Rows from block 4, named by matrix and row number. Rows with one number belong to one channel. Each number is 128 + 24 x the weight over its row's rms, rounded and kept within 0 to 255. All counts start at 0. After the name is the row's rms in percent of the matrix's.
# convs1: first pointwise conv (model.mid.1.convs.1.weight, 256x256x1x1, standardized in use), inputs 0-127
# convs3: second pointwise conv (model.mid.1.convs.3.weight, 256x256x1x1, standardized in use, transposed), outputs 0-127
convs1.36 063 [107 139 115 121 159 121 191 116 140 133 130 107  98 174 137 122 105 149 113 147 137 108 128 139 136 158 111 122 130 145 101 136  88 128 113 124 131 151 120 127 168 158 104 103 119 155 144 146 116 102 116 116 133 109 108 177 149 143 122 128 120  89 111 132 147 102 127 133 168 134 152 124 126 124 143 136 167 133 165 136  96 139 104 140  91 167 136 171 128 157 126  89 124 115 154 132 139  84 104 124 171 112  92 151 115 139 153  80 125 116 128 100 136 122 176  91 111 101 126 137 136 125 155 117 136 113 152 155]
convs3.36 070 [ 64  89 119 117 149 132 136 113 111 127 128 130 104 143 131 157 116 124  95 129 129 133 141 132 118 136 223 153 125 208 205 132 122  81 137 123 121 132 109 135 133 105 105 117 129 116 132 123 128 108 143 127 123 136 129 143 125 128 144 121 153 135 134 127 137 128 152 108 151 128 125 129 131 109 128 107 192 130 139 116 130  74 134 161 167 125 117 138 120 128 168 139 160 123 134 135 172 132 155  91 119  89 144 147 119  93 130  84  36 146 169 183 125 154 125 186 114 121 135 175 136 234 131 104 130 119 124 136]
convs1.37 085 [106 143 142 135  96 125  76 102 136 176 126 131 113 168  88 106 128 125 105 145 135 106 165 136 175 143 114  96 134 150 116 110  71 141 138 122 138 166 142  94 126 144 148 104 117 124  86 165 147 137 148 110  96 112 141 157 155 159 127 151 169 128 169  77 139  94 108 127 120 108 126 114 160 127 139 107 129 165 168 125 142 139  80 120 130 135 129 137 106 110 118 144 133 183 165 126 139 131 147 178 174 115 164 144 147 134 184 131  82 116 146  94 172 132 157 117 107 139 181 146 103 114 128 124 136 171 127 114]
convs3.37 049 [175 153 169 132  91 148 133 127 153 133 123 125 130 137 131 113 120 120 103 137 167 114 146 130 146 140 102 113 126 241 107 139 136 151  90 119 132 133 125 128 125 104 126 136 153 132 123 161 125 101  13 126 127 135 129 104 131 140 150 123 125 135 135 111 123 129 102 124 104 121 135 131 125 140 132 135 146 121 130  55 129 134 132 172 146 135 122 133 141 134 187 101  94 137 139 158 125 124 169 111 150 112  91  70 121 122 128 116 142 126  95 120 112 127 122 136 127 125 146 154 129  90  61 120 123 111 122 123]
convs1.38 115 [ 99 147 119 130  99 135 119 161 115  65 142 124 158 184  49  97 134 182 122 129 169 153 132 155 166 127  94 162 170 119 110 147 104 129 132 115 138 161 119 166 139 151 102 133 116 160 127  97  99 128 120 106 121 132 109 134  95 128 140 124 114 114 134  94 174 109 167 160 131 134 121 109 102 136  99 112 167 130 158 123 130 138 106 125 152 147 112 104 121 132 148 159 111 129 124 118 127 115 139 116  65 132 153 144 121 119 155 107 147 129 157  97 150 139 112 139 136 129 147 131 111 139  95 111 137 100 150 136]
convs3.38 130 [140 123 145 172 115 148 105 102 151 154 130 130 162 118  84 129 144 104 141  84 119 136 116 129 134 109  91 129 120 110 128 124 128 148 130 127 182 137 135 113 124 127 132 105 154 187 103 100 114 131 124  77 134 121  97 153 125  90 162 159 124 131 149  88 135 121 156 165 141 137  84 136 141 135 114 115 135 158  97 135 169 130 161 119  99 111 111 121 135  86 123 141 142 139 131 114 134 131 133 148 126 145 127  82 170  93 139 116 112 112  84 162  70  98 119 148  98 134 118 132 130 113 140 135 115 136 118 108]
convs1.39 117 [136 118  90  80 124 141  82 137 102 126 132 135 108 115  93 160 123 172 138 135 132 137 125 149  89 142 125 161 131 177  90 131  71 159 127 143  96 111 147 110 123 167  94 105 160 118 156  95 143 110 158 137 139 128 146 140  88 117 163 152 152 105 119 183 108 181 111 155 147 125 124 115  86 146 129 107  81 131 166 124  95  89 146 122 115 153 120 153 183 133 179 159 131 101 157 104 136 124  89 123 104 113  88 110 144 150 120  94 104 122 127 142 107 150 116 111 137  90  69  85 159 110 123 103 132 148 153 130]
convs3.39 109 [169 105 184 101 168 140 140 133 104 119 119 123 161 167 123 166 117 136 132 144 115 160 113 140 106  91 110 142 138 134 105 158 110 126 166 143 104 145  91 135 169 157 111  88 125 111 121 106 131 130 147 148 133 127 131 162 147 136 120 125 126 119 132 154 119 135 127 111 157 114  66 131 148 140 119 121  80 156 122 127 133 127 116 135  94 147 145 110 113 156 179 144 135 129 127 144 134 102 151  99 169 161 137  96 107 222 134  98 178 123 120  75  93 157 127 160 124 104 130 154 142 175 151 156 126 118 132 142]
convs1.40 118 [ 84 140 103  93 142 133  94 122 136 133  85 113 122 163 137 122 141  98 112 140 165 103 133 159 124 121 110 143 168 114 148  79 109 143 122  98 152 127 126 148 104 151 136  98 103 152 135 143 106 105 100  69  89 151 119 133 118 145 116 106 115  76 145 126 172 139 122 178 150 120  44 102 128 101 130 194 135 131 178 108 122 142 132 104  80 154 144 116 151 112 118 107 125 149 130  90 113 163 153 134 115 122 159  96  95 161 112  94  81 171 133 133 108 137  98 131 129 129 163 141 159 137 119 130 113 122 150 154]
convs3.40 120 [112 146 140  97 126  83 149 109 119 123 118 151 128 131  83 141 147 127 152 135  95 107  90 144 114 144 134  93 117 114  92 124 133 149 119 137 133 120  72 120 109 135 144 128 148 123 131 111 153 209 134 164 125 132 109 128 143 181  97 115 132 139 138 149 137  96 120 131 182 147 182 164 141 110 130 133 179 178 118 174 122 144 146  91 155  95 144 105 142 155 112 154 150 122 125 133 101 135 115  95 128 110 122 211 143 115 127 129 133 106 104 125 135 148 145 194 128 103 130 151 187 149 128 135 130 108  99 145]
convs1.41 063 [100 133 114  99 149 104 134 123 139 124 141 130 111 143 109 117  93 143 120 123 151  98 104  89  98 127 151 111 137 129 112 107 117 142 176 117 149 118 133 148 112 130 114 102 146 159 141 104 144 109 141 124  96 130 140 112  99 133 124 140 140 105 116 149 159 116 116 122 168  90 124 164  96 140 118 126  80 120 198 124 109 151 131 153  93 108 128 142 123 158  95 174 136 162 138 140 130 129 120 126 109 128 126 127 135 121 170 115  85 125 130 140 142 127 147 138 128 141 144 115 113 100 121 142  92 156 113 173]
convs3.41 084 [165  95 114 127 167 141 131 128 191 129 128 118  32 134 120  37 123 127 111 105 185 135 148 132 146 130 128 100 131 130 130 126 133 142 114 126 114 131 130 121 151 134 132  92 144 122 140  70 135 119 111 135 133 147 112 121 127 149 109 118 121 119 136 131 124 125 138 115 132 123 133 133 117  93 132 116  44  96 133 136 128 154 131 137  66 119  88 147 129 126 199 135 141 130 127 139  83 138 112 147  61  84 127 110 115 174 120 105  99 120 119 137 160 131 126 137 115 139 138 132 135 117 108 116 138  98 120 127]
convs1.42 115 [103 107  80 136 135 110 106 152 102 113 107 116 111 132 164 112 169 160 170 148 137  84 114  96  98 103 141 148  97 120 121 151 128  94 107 108 143 119 109 148 147 167 154 104 136 147 101 159 166 134  84 171 101 142 133 163 167  95 117 101 134 109 162 110 151 120 158 155  92 165  99 182  99  90 134 121 123 158 162 134 159 151 130 165 155 154 126 138 128 140  82 123 123 106 169 119  81  95 125 165 124 146 139 142  99 142 126 141 120 125 151 125 110 168 115 149 159 103 144 166 100  99 133 120 126 186 122 145]
convs3.42 101 [151 107 111 147 124 124 144 143  86 143 132 140 161 130 105 115 135 135  88 126  96 128 116 132 129 143 114 116 114  76 115 105 151 142 103 138 109 134 164 137 132 131 114 114 116 115  95  89 146 131 114 127 125 143 149 163 116 112 128 115 144 146  97 100 128 125 129 152 143 138 130 114 100 137 132  96 109 116 121 162 110  67 129  56  95 136 163 132 152  99 141 135 207 123 113 114  79 161 170 189 125 130 140 114 125 116 122 155 140 142 131 102 168 145 127 137 113 106 146 162 125 101 112 115 119 100 141 128]
convs1.43 128 [180 149  63 123 117 131 113 135 124 155 111 134 112 168  71 104 124  80 142 212 119 133 138 100 127 132 115 127  83 131 130 125 126 107 141 128 160  59 113 144 179  72  97 130 131 138  96 140  99 110 136 127 144 144 127 118 135 125 115 170 136 141 116 154 107 136 108 141 121 143 127 138 151 106 120  98 158 114 131  98 146 130  94 136 165 121 134  78 132 144 113 122 147 123 127 140 113 122 130 106 110 126 124 140 201 130 140 127 135 137  92 131 102 131 150 136 150 135 112 125 145 128 127 168 124 144 124 103]
convs3.43 139 [175 187 119  95 124 117  79 102 122 129 175 162 127 132 127 117 105 113  99 105 120 121 158 149 145 104  62 116 122 104 118 105  75 123 127 152 115 114 142 109 115 103 117 115 107 120 110 127 140 123 130 101 141 122 116 169 149 128  77 100 147 110 126  95 175 148 109  89 124 122 141 100 154 110 132 134 107 110 126 121 138 115  91 118 144 110  96  92 121 127 120 123 133 134 159 139 128 158 139  92 134 115 117 152  97 134 144 112 172 107 157 126 103 107  97 108 105  84 131 115 121 143 122  88 126 126 102 151]
convs1.44 123 [138 132 124 125 167 145 139  83 158 103 141 126 166 150 172 114 115 144 165 168 119 103 102 165 159 121 155 114 117 119  92 102 146 143 116 149 119 163 139 122  70 144 138  96 129 131 143 137 133 133 143 136 144  99 159 128 142 166  88  98 140 102 110 117 177 100 128 112 117 130 157 135  97 118 126 106 129 142 136 114  74 121 140 130 130 159  83 140 137 162 119 102 103 157  99 160 113 132 142 107 141 143  95 131 144 151  97 124 140 101 160 128 124 163 150 115 126 137 135 134 139 148 111 199  81 106 146 109]
convs3.44 111 [ 72  59 114 152 128 123 131 125 142 133 129  84 113 124  86  97 112 135 132 124 125 132 145 137 143 171 130 113 124 115 161 173 130  89 140 103 123 156 113 147 103 171 146 102 105 155 127 167 119 124 116 129 108 146 118  85 132 134 120 139 136 125 154 144 153 111 185 133 169 134 141 121 121  82 128  93 169 135 148 104 115 154 132 127 123 137 167 146 157 110 190 115 150 123 141 171 157 126 145 120 148 171 118 129 116 141 130 122 110 153 186  97 121 178 122 142 119  85 127 147 132 177 109 109 141 108 132 113]
convs1.45 131 [120 147  86 190  84 115  88 106 138 120  96 133 133 167 184 105 138  81 105  93 103 119 132 131  70 126 144 150 131 172 149 123 154 109 126 127 148 100 122 123  80 125 105 127 132  73 129 136 141 120 148 103 107 139 130 141  82 136  83 127  91  77 137 123 124  82 101 123 142 136 143 124 135 148 126 109 130 124 128 129 152 134 157 125 105 121 146 140 118 189 145 109 129 109 124 137 120 127 101 148 148 126 132 115 153 128 204 132 131 125 134 155 145 134 130 107 131 147 128 158 161 173 132 150 119 155 145 143]
convs3.45 135 [134 123 162 146  93 126 114 111 121 143 126 130 126 110 122 111 120  67 128  88  99 106  79 194 169  93 119 159 108 129 127 155 107 150 125 126 120 143 139 144 104 152 167 150 156  97 112 117  96 122 140 136 150 162 101 107 122 137 136 110  66 131 102 169 145  95 164 107 147 114 108 114 183 164 175 133 112 121 111 113 111 116 133 142 127 130 150 129 104 137 125 125  95 155 121 127 131 111 126 130 147 136 161  91 100 139  97 133 139 128 133 175 152 156 116 101 113 113 146 135 135 145 111 133 161  94 119 116]
convs1.46 119 [161 149 127  53 110  96 141 152 162 161 126 135 127 124 108 123 148 103 148 151 151  80 153 100  73 127 117 152 148 144 141 126 110  92 137 129 147 115 100 151 147 110 114 124 119 117 130 144 115 129 147 136 118 103 101 126 130 140 118 159 132 122 158 149 112 162 117 143 133 156 138  97 147 112  96 149 111 106 163 143 158 132 103 132 125 138 117  94 145 200 142 109 198  70 144 125 181 130 134 111 121 143 143 123  97 139 114 136 127 142 134 175 138 116 111 117 152 124 140 156 108 146 119 135 141 143 134 127]
convs3.46 108 [141 141 103 166  90 153 130 124 134 158 151  57 144 122 114 104 129 151 163 148 122 133 113 115 126 150  97 154 137 127 131  90 140 172 143 151 165 147 141 125 151 130 136 140 153  84  94 135 151 121 112  94 148 128 141 137 132 150 122  99 142 133 118 134 127  76 116 129 147 138 134 160 118 186 112 112 106 144 108 116 127 176 116  97 180 122 119 124 135 176  53 113 136 138 129 168 149 120 138  74  97 142 108 127 130  99 113 101 162 101 106  85  60 111 139 125 113  66 119 112 123 147 115  84 115 133 152 136]
convs1.47 127 [126 130 177  86 165 123 110 128 134 131 133 109 146 144  99  88 116  93 123  52 159 164  88 151 129 123 112 168 118 123 121 120 135 140 122 150 125 157 152 129  88  89 118 115 141 152 126 161 111 134 115 109 126  80 131 131 135 145 162 126 149  85 141 103 157 132 104 125 119 151 193 150  74 145 115  77 125 127 119 131 108 109 163 144 122 138 142 108 133  75 104  99 101 131 152 119 122 124 152 125 147 133 130 131 129 130 184 131 153 137 107 152  77 111 103 167 116 131  87 141 153 143 135 142 125 127  86 111]
convs3.47 136 [148 158 103  93 116 159 128 149 119 150 156 117 150 172 149 117 126 153 108 129 139 132 144 139 108 174 101 102 151 137 146  84  99 142 119 184 128 134 160 100 149 119 120  77 168 130 144 150  71 139 127 131 131  91 119 111 125  93 108  98 147  94 153 146 178 148 124 143  97 130 136 123 116 140 139 150 150 149 116  96  86 130 146 145 103 106 115  79 135 156 125 149 123 133 115 125 145  55 122 100 123 141 112 132 139 137 114 140 117 101 108 162 160 152 135 130 131 137 147 125 127 126 134 124 147 158 150 122]
convs1.48 119 [176  88 105 134 174 119 107 135 159 161 141 164  87 117 112 146 134 149 173 132 134  87 178 130 102 146 132 128 130 116 123 163 169  96 122 132 143 131 151 119 193 132 116  98 122  86 116 191 120 160 149 192 110 116 110 133 123 155 124 164 149  94 171 164 131 171 153 135 151  91 146 124 137 131 147 109 114 116 164 128  92 143 123 131 129 150 117 154 132  95 108 123 160 155 104 132 126 114 104 122 143 132 104 102 115 120 115 116 118 132 100 166 108 127 134 147 160 106 123 128 120 112 118 176 120 153  97 120]
convs3.48 106 [124  78 128 120  76 142 118  88 152 129 157 108 156 114 148 144 101 107  87 148 152 116 144 125 136 124  83 114 140 113  70  81 126  87 109 141 134 146 163 138 158 125 141 189 150 107 140 159 122 125 123 149 105  91 151 164 122 125 104 161 135 101 119 135  70 125 144 114 165 146 150 119 111 119 118  98 138 170 118 128  96 120 123  89 111 105 124 133 107 109 145  96 137 118 108 157 110 124 133 118  95 145 128 169 110  77 118 165 119 123 141 133 175 154 146  87 128 143  89 111 125 147 124 163 131 146  94 126]
convs1.49 131 [154  98 134 126 114 145 174 101  85 131 185 116 103 102  91 143 138 115 138 190 137 164 132  57  99 124  83 104 123 125 147 139 120 180 149 164 143 112 152 124 113 129  81 121 123 131 161 154 137 124 127 148 130  98 146 113 178 120 125 104 119 109 140 124  90 132 112 105 101  95 110 149 144 116 114 100 120 127 115 111 142 118 170 149 159 171 126 102  84  90 128 117 115 146 122 133 156 126 131 115 113 129 151 144 118 103  97 120 158  89 128 134 142 126 138 151 146 119 107 130 139 123 132  58 131 124 107 110]
convs3.49 102 [118 100 120 114 140 136 133 138 127 118 130 108 113 151 146 102 148 125 114 176 134 107 113 131 120 151 165 115 120 125 113 160 136  98 132 171 138 131 187 130 108 131 100  98  78  89 131  83 100 129 136 122 117 156 145 148 132  94 111 107 138 118  93 128  87 133 103 132 112 120 197 130 111 103 152 148  95 151  90 165 148 108 146 137 109 143 109 115 142  95 134 170  87 121 113 134 120 142 143 114 135 193 128 111 120 108 145 111 158 108 159 107 101 139 127  65 199  84 129 146 114 165 125 163 127 134 137 117]
convs1.50 103 [118 153 106 114 171 155 144  97 112 150  85 109 144 183 142 124  96  67 129  98 164 151 122 124  90 117 158 153 149 115 145 105  86 131 111  88 104 146 100 187 149 136  91  84 142 150 163 147 131 131 172 103 111 146 141 129 108  93 138 154 108  95 127 129 133  84 105 132 123  93 151 110 133 166 125 116  93 104 152 143 140 126 119 181 125 129  92  89 105 130 107 149 138 103 156 106 131 153 188 153 125  96 112 119 137  97  95 124 126 111 128 108 125 136 133 126  72 133 133 128 169 156 119 118 163 169 131 125]
convs3.50 110 [177 122  67  89 159 158 125 131 108 145 126 124  48 134 123 136 130 130 132 122  63 130 120 125 126 148 129 140 123 157 132  96 118  86 115 118 105 135 128 134 149 133  93 148 161 144 132 140 118  72 117 118 120 131 188 152 147 153 104 129 108 116 150 102 128 123 199 105 138 137  87 120 140 154 144  96 121 133 138 148 149 138 135 110 117 131 124 125 115  71 130 144  96 131 142  57 116 140 161 102 122 178  45 130 107  95 177 135 103 146 101 133  84 134 133 119 133 112 114 171 147 109 115 115 129 135 123 134]
convs1.51 070 [117 116 125  99 120 130 119 161 158 139 116 159  82 110 118 105 107 124 132 141 151 122 107 101 122 116 141 102 120 131 119  72  92 112 146  99 171 138  80 120 183 114 123  66 142  96 115 146 110 114 124 111 140 112 158 122 139  81 101 111 109 125  88 144  97 136 143 120 129 123 143 129 177 167 126 118 173 105 139 103 111 100 112 137 125 106 133 150 104 119 136 116 113 113 158 153 121 126 141 113 139 163 141  93 170 169 156 154 142 162 116 121 133 119 100 129 116 129 102 110 103  96 104 117 167 126 102 154]
convs3.51 081 [134 137 144  90  68 128 114 118 158 131 118 137 221 120 107 133 113 125 126 139 118 125 141 123 123 127  89 145 120 123  39 151 133  51 147 128 129 115 146 139 170 126 106 127 164 116 136 115 129 178 142 138 123 146 140 122 131 126 200 135 129 119 124 124 136 135 166 125 144 129 123 132 120 100 130 133 133 131 118 111 123  80 123  88  49 137 161 144 143 146 143 164 104 132 131 120 185 125 105 136 172 138 106  94 147  87 103  99 155 113 166 180 109 118 129 155 119 154 112 112 157 168 121 134 132 165 121 125]
convs1.52 077 [155 116 130 131 165 149 210 111 132 104 167  89 105 155 129 147 132 145  89 121 102 112 150 149 112 158 141 134 120 136  92 111 165  98 157 126 124 102 112  90 138 135 145 114 141 117 115 123 140 122 148  97 140 148  96 128 123  99 134 107 150 122 120 124 103 158 117 125 131 133 150  97  99 132 112 136 113 115 153 130 126  99 151 104 117 190 132 110 117 112 121 141 121 161 114 141  83  91 124 117 126 154 161 163 115 122 128  65 174 144 118 180 122 124 160 168 138 123  95 122 119 170 106 126  61  93 136 133]
convs3.52 096 [122 162 117 119  86 132 123 116  97 125 137 129 111 120 107 156 125 133 128  95 122 123 174 127 106 144 147 150 124 127  71 117 140 102  83 120 120 143 142 142  99 129 127 168 160 100 127 116 130 155 165 136 127 137 144 143 131 115 126 129 111 114 150 130 129 137 179 109 120 129 116 134 149 115 124 139  65 129 132 132 122 136 139 132 182 125 126 132 124 131 156 101 151 124 139 148 173 137 132 143 104  98 116 182 119 169 151 146  33  94  77 159 127 163 126 172 120 137 131  36 134 166  76 127 129 175 120 130]
convs1.53 068 [133 118  69 131 135 130 205 128 127 129 116 144 135 141 105 146 123 153 159 116 146 118 135 112 112 127 138 133 121 166 148 116 124  95 125  86 113 133  90 153 113 122 114 113 132 136 137 126 146 125 130 165 136 126 112 118 132 109 148 150 129  99 107 130 136 142 140 144 145 116 121 141 107 118 117 118 143 131 145 100  84 111 128 150 117 154 128  56 152 132  97 107 107 117 162  55 113 147 115 179 138 118  98 184 136  98 129 107 112  94  88 113 138 113 158 105 114 100 137 136 149 162 143 118 119 124 118 160]
convs3.53 075 [104 123 129 115 141 146 120 120 124 135 135 125 114 126 141 197 113 127 126 118 141 132 139 138 136 112 161 145 128 172 150 111 139  97 155 122 131 122 109 126 171 162 126 160 137 149 141 127 118 123  87 125 124 143 133 130 125 131 132 120 137 138 180 133 130 130 138 133  77 124 108 126 145 167 132 105 120 136 128 131 129  55 131 150 158 131 144 132 114 119 101 106 146 124 126  96 155 126 143 147 146  90  90 121 127 121 138 107 121 154  81 120 129 117 123 153 134 128 107 145 129 255 114 112 130 130 105 138]
convs1.54 061 [ 90 112 112 151 140 132 119 113 137 185  76 125 133 126  85 139 109  88 106 110 151 134 130 153 138 142 103 138 150 145 112 152 109 157 114  99 173 154 154 125 151 130 131 118 110 144 157 111 104 127 125 129  98 122 131 179 144 109  82 137 166 138 134 128 118 117 100 113 152 121 162 119 166 115 137 118  95 112 141 146 153 163 111 127 132 120 119 129 131 102 111 120 110 155 192 127 112 130 137 139 146 105 138 124 150 160 194 110 129 107  91 107 154 126 171  94 126 146 129 122 110 117 126 132 141 137 105 137]
convs3.54 066 [204 117 122 126 136 142 136 139 136 130 120 155  86 144 145 163 123 124 135 132 124 133 132 132 132 130 139 105 142 131   5 134 127 175 156 134 124 134 112 122 134 112 116 128 127 115 145  79 126 108  80 119 126 120 111 127 133 119 160 134 120 126 140 105 121 129 115 127 137 124 114 125 132 124 132 134 133 127 128 130 128 202 134 109  78 120  90 125 159 143 225 135  95 133 135 127  28 137 137 141 214 165 150  89 123 161 137 185 168 119 151  87 107 129 128 139 126 131 150  98 108 128 103 126 124 130 124 131]
convs1.55 116 [ 93 148 146 144  92 142 177 104 115 142 109 116 140 150 131 112 129 123 111 120 135 102 128 132  90 150 100 108 128 201 125 154 104 153 128 113 100 152 118 179 123 137 151 114 135 110  86  79 136 163 140 117 149 148 140 176 133 130  95 143 120 122 191 148 144 119 160 150 133 126 126 123 129 144 139  91 150 150 121 151  88  94 137 144  86 141  96 118 178 180 132 115  95 139  75 113 111 143 109 132 162 149 109 157 158 141 120 115 120 142  94 151 138 155 117 119  97 137 113 136 127 135 152 170 119 133 115 116]
convs3.55 101 [121 119  98 169 121 111 117 130 102 126 135 135 146 132 123 129 129 127 156 131 101  92  98 121  92 143 118 107 104 132  90  93 132 108  88 143 148 109 133 133  92 158 144 167 145 123 113 114 136  84 116 116 130 139 109 128 127 133 167 112  99 127 102 135 125 108 122 103 190 134 206 119 124 128 138 151 141  83 127 154 139  85 124 165 179 126  84 115 122 163  92  50 109 138 135 131 163 147 123 151 144 101 119 160 102 120 203 148 157 167 104 155 118 107 159  72 123 158 125 185 114 151 137 122 130 160 125 119]
convs1.56 127 [105 115 101 121 136 132 118 133 114 117 124 146  90 164 130 154 142  98 113 153 108 142 166 172 116 121 157 132 107  73 167 124 123 134 146 132 153 146 116 168 139 134 118  91 123 159 141 144 109 118 122 114 112 110 160 102 119 100 118  72 113 130 166 125 130 129 126 116 104 167 146 105 133 128 156  86 129 123 116 149  79 157 118 138 110  89 110 134  86 118 130  85 112 143 118 106 147 147 120  85 133 138 143  91 131 128 132 130 153 122  83 139 110 139 135 107 121 102 148 154 130 140 151 162 160 164 136 148]
convs3.56 094 [153 101 147 135 159 105 153 110 136 134 135 157 186 111 165 109  99 131 154 142 151 112 126 153 140 129 135 153 163  80 111 107 137 103 133 151 108 142 143 159 126 159 155 135 154 142 109 172 127 103 128 150 146  93 168 111 119 108  92 126 158 109 127 129 107 132 133 123 143  99 173 121 113 120 135 132 137 123 129  95 156 148 147 122 167 108 120 173 139 148 184 171 137 131 160  90  93  99 146  70 146  98 149 158 104 124 140  93 168 108 128 158 116 103 123  82 145  67 108 101 121 125 127 125 135 103 121 134]
convs1.57 126 [109 145 154 127 113 133 144 159 103 146 114 119 124 112  97 134  94 161 170  73 163  94 132 148  97 135 160 105 137 120  81 101 182 100 124 136 147 100  76 110 148 109 149 136 148 134 136 117 127 129 134 101  96 110 156 132 109 130 114 123 148  77 146 200 148 159 119 114 115 155 165 122  94 112 154  97 102 127  93 135  94 161 141 163 104 118 125  90 133 126 158 153 175 152 138 112 146 126 129 133 143 131 101 125 159 142 123  98 122 117 131 160 101 143  77 110 138 144 124 113 150 125 136 100 156 120 133 107]
convs3.57 114 [ 96 153 120 171 107 131 119  89  67  92 150 154  97 109 142 132 113 137  81 141 167 115  90 121 121 109 121 161 144 136 170 135 139 128 174 160 102 180 119 131 183 172 127 108 131 174  98 134 123 147 145 110 117 137 100 127 142 122 126 125 138 120 156  82 147 133 126  93 193 106 171 132 132  97 137  96  98 150 141 121 118 132 168 115 145  98 114 143 144 102  56 129 141 126 124 106  95 131 169  70 125 158 100 118 137 158 137 109 139 126 124 126 102 108 152 104 132 126  64  93 140 140 142 124 127 172 139 154]
convs1.58 074 [ 89 125 149  90 138 138 155 134 103  87 152 164 117 159 120 138 115 147 149 121 121  88 113  90  99 127 120 146 125 130 170 145 134 151 113 112 146 148 112 137 115 113 143  75 127 142 150 131 134 127 145 158 132 150 122 110  80  90 146 153 165 104 135 169 166 142 104 134 113 164  97 149 114 116 121  98 122 143 120 100  83 154  91 157 109 156 119 144 119 119 111 129 107 116 145 133 155 142 109 133  89 130 107 132 115 131 130 134 136 109 144 114 136 130 113 150 116 123 116 110 130 154 127 111 110 155 111 153]
convs3.58 082 [ 73 121  44 104 135 111 133 128  94 137 132 115 128 134 102 135 129 111 114 143 140 130 127 118 136 130 121 145 122  82 223 138 135 181  81 134 114 124 118 125 133 111 148 142 105 124 139 162 121 140 101 120 135 133 122  99 126 145 152 123  96 126 117 124 133 131 136 136 144 134 133 125 145 125 133 120 126 121 140 114 135 169 140 141 222 127 129 121 146 138  98 103 128 131 137 147 163 129  88 151 131 122 168 145 133  73 122 209 109 119 117  72 147 137 127 132 126 135 133 188 144  80  69 132 127 175 125 140]
convs1.59 119 [148 147 118 124 144 135 101 112 137 173 126 108 116 152 172 164 127 135 160 170 129  68 158 124 127 115 100 147 142 137 147  89 107 119 125 126 136  50 143 155 141  95 123 160 132 130 138 121 123 158 112 112 115 125 134 127 129 114 139  95 163 130 149 110 136 150 131 127 118 135 176 145 125 151 101 205 120 105  64 112 106 123 134 128  92 184 121 148 128 139 116 123 153 155 134 114 127 115 143 109  96 122 104 155 167 126 144 132 143 137 123 118  97 129 156 104 121 120 136 131 112 127 137 143 144 145 153 101]
convs3.59 138 [156 103 108 122 110 115 120 121 120 130 130 116 133 143 125 125  69 103 114 133 101 114 144 102 118 174 134 144  84 112 120 109 105 126 107 102 162 145 157  80 137 118 151 139 129 144 121 140 100 136 135 121  94 130 119 103  84 105 134 126 150 103 150 125 182 108 134 120 105 144  50 112 177 138 129  95 123 153  87 101 165 109 104 134 105  98 154 111 135 117 143 110 150 115 111 147 103 146 140 135 127 106 117 158 169 115 127 145 114  96 145 113  86 108 158 140 113 135 130 127 156 157 121 168 143 137 156  95]
convs1.60 127 [136 105 126 120 184 119  34 128 144  59 162 145 158  99 164  90 115 144 139 123 129 121 162 124  98 129  80 143 227 104 130 110  79 120 124 146 127 114 118 129 130 133 114 148 131 168  90 151 119  85 157 118 137 141 149 142 132 125  99 115  86 195 123 135 124 133 173 140 134 114 135 128 100 104 138 105 125 127 146 135 189 127 115 116 180 122 130 128 124 116 128 125 114 115 141 126 140 138 130 143 115 116 120 103 142 118  59 124 126 150 125 141 176 137 148 130 140 132 102 129 143 111 129 123 142 153 137 145]
convs3.60 143 [109 154 103 111 151  98 119 173 158 128 163 115 138 121 116 125 165  99  89 155 132 136 166 134 125 101 107 154 124 123 111 128 134 134 138  71 124 165 117 117 135  78 148 169  85 101 109 114 147 129 122  98 127 113 150 105 127 141 134 119 140 128 114 128 164 113 147 127 168 137 124 167 114 150 139 121 185 112 163 145 147 123 150 148 136 165 125  97  86 153 120 141 133 154 154 135 136 102 140 135 124 127  98 118  49 118 130 136 143  86 112 141 111  93 124 129 145 106 112 135 148 133 124 131 164 113 135 127]
convs1.61 131 [199 152 133 131 102 124 131 175 114  87 111 141 121 126 103 163 100  90 110  67 123 137 131 135  62 117 150 139 136 164  68 110 149 153 117 118 124  87 132 122 136 152 128 112 124 141 130 176 101 126 106 150 127 163 114 157 168 148 120 155 186 112 122 136 128 130  76 161 117 112 138 120 126 123 110 133 129 163  94 161 144 138 156 101 119 139 142 143 118 175 146 148 111  95 166 145 109 116 134 113 132 135 114 111  95 114 122 153 133 142 110 168 103 143 105 145 142 150  80 175 163 144  93 129 131 140  90  97]
convs3.61 114 [128  50 128  99 119 101 147 155 152 119 121 146 137 124  95 131 140 100 167 149 123  93 163 133 136 114 141 131 140 143 148 183 114 140 146 130 117 180 158 152 135 178 130 169 131 111 138 149 133 126 133 169 128  88  80  99 135 115 163 137 125 169 160 146 115 170 162 152 115 160 107 143 107  85 145 152 126 133  93 116 119 149  85 136 121 121 160 188 136 130 133 136 118 109 136 117 128 115 123 170 151 125 133 146  94 106 137 150  78 174 126 143  88 169 185 130 163 129 100 106 128 145 104 144 118 121 135 133]
convs1.62 066 [ 66 143 127 122 146 147 144 115 164 155  92 110 109 136  85  78 113 120 152 108 107  84 122 118 112 181 137 143 158 137 134 115  89 143 101  85 156 136  85 153 157 150 136  80 136 126 135 108 111 104 124 133  97 108 137 148 121 148 103 151 157 136 141 166 120 143 102 142 147 128 127 135 148 130 142 143 102 112 139  94 127 135 105 143 117 170 122 149 105 148  90 130 117 147 196 118 126 141 162 149 145 109 121 126 121 132 162 126  87 115 111 145 123 135 124 122 107 172 119 127  88 167 141 110 129 130 133 136]
convs3.62 064 [110 135 140 137 159 143 123 136 178 121 123 149  47 129 106  79 136 114 133 131 132 142 126 122 136 135 125 151 130 188 150 108 114 149 149 126 118 126 123 105 139 154 134  96 160 126 143 126 121  99 207 115 130 133  91 150 145 150 119 139 134 129 131 120 119 123 100 121 117 140 111 139 109 141 133  97  82 114 135 137 126 191 132 121 160 120 156 126 129 162 111 153 142 130 138 118 134 134 177 145  69  56 114 136 157 166 166 138 145 134  92 123 153 169 135 167 137 120 115 157 142 168 199 137 122 146 103 139]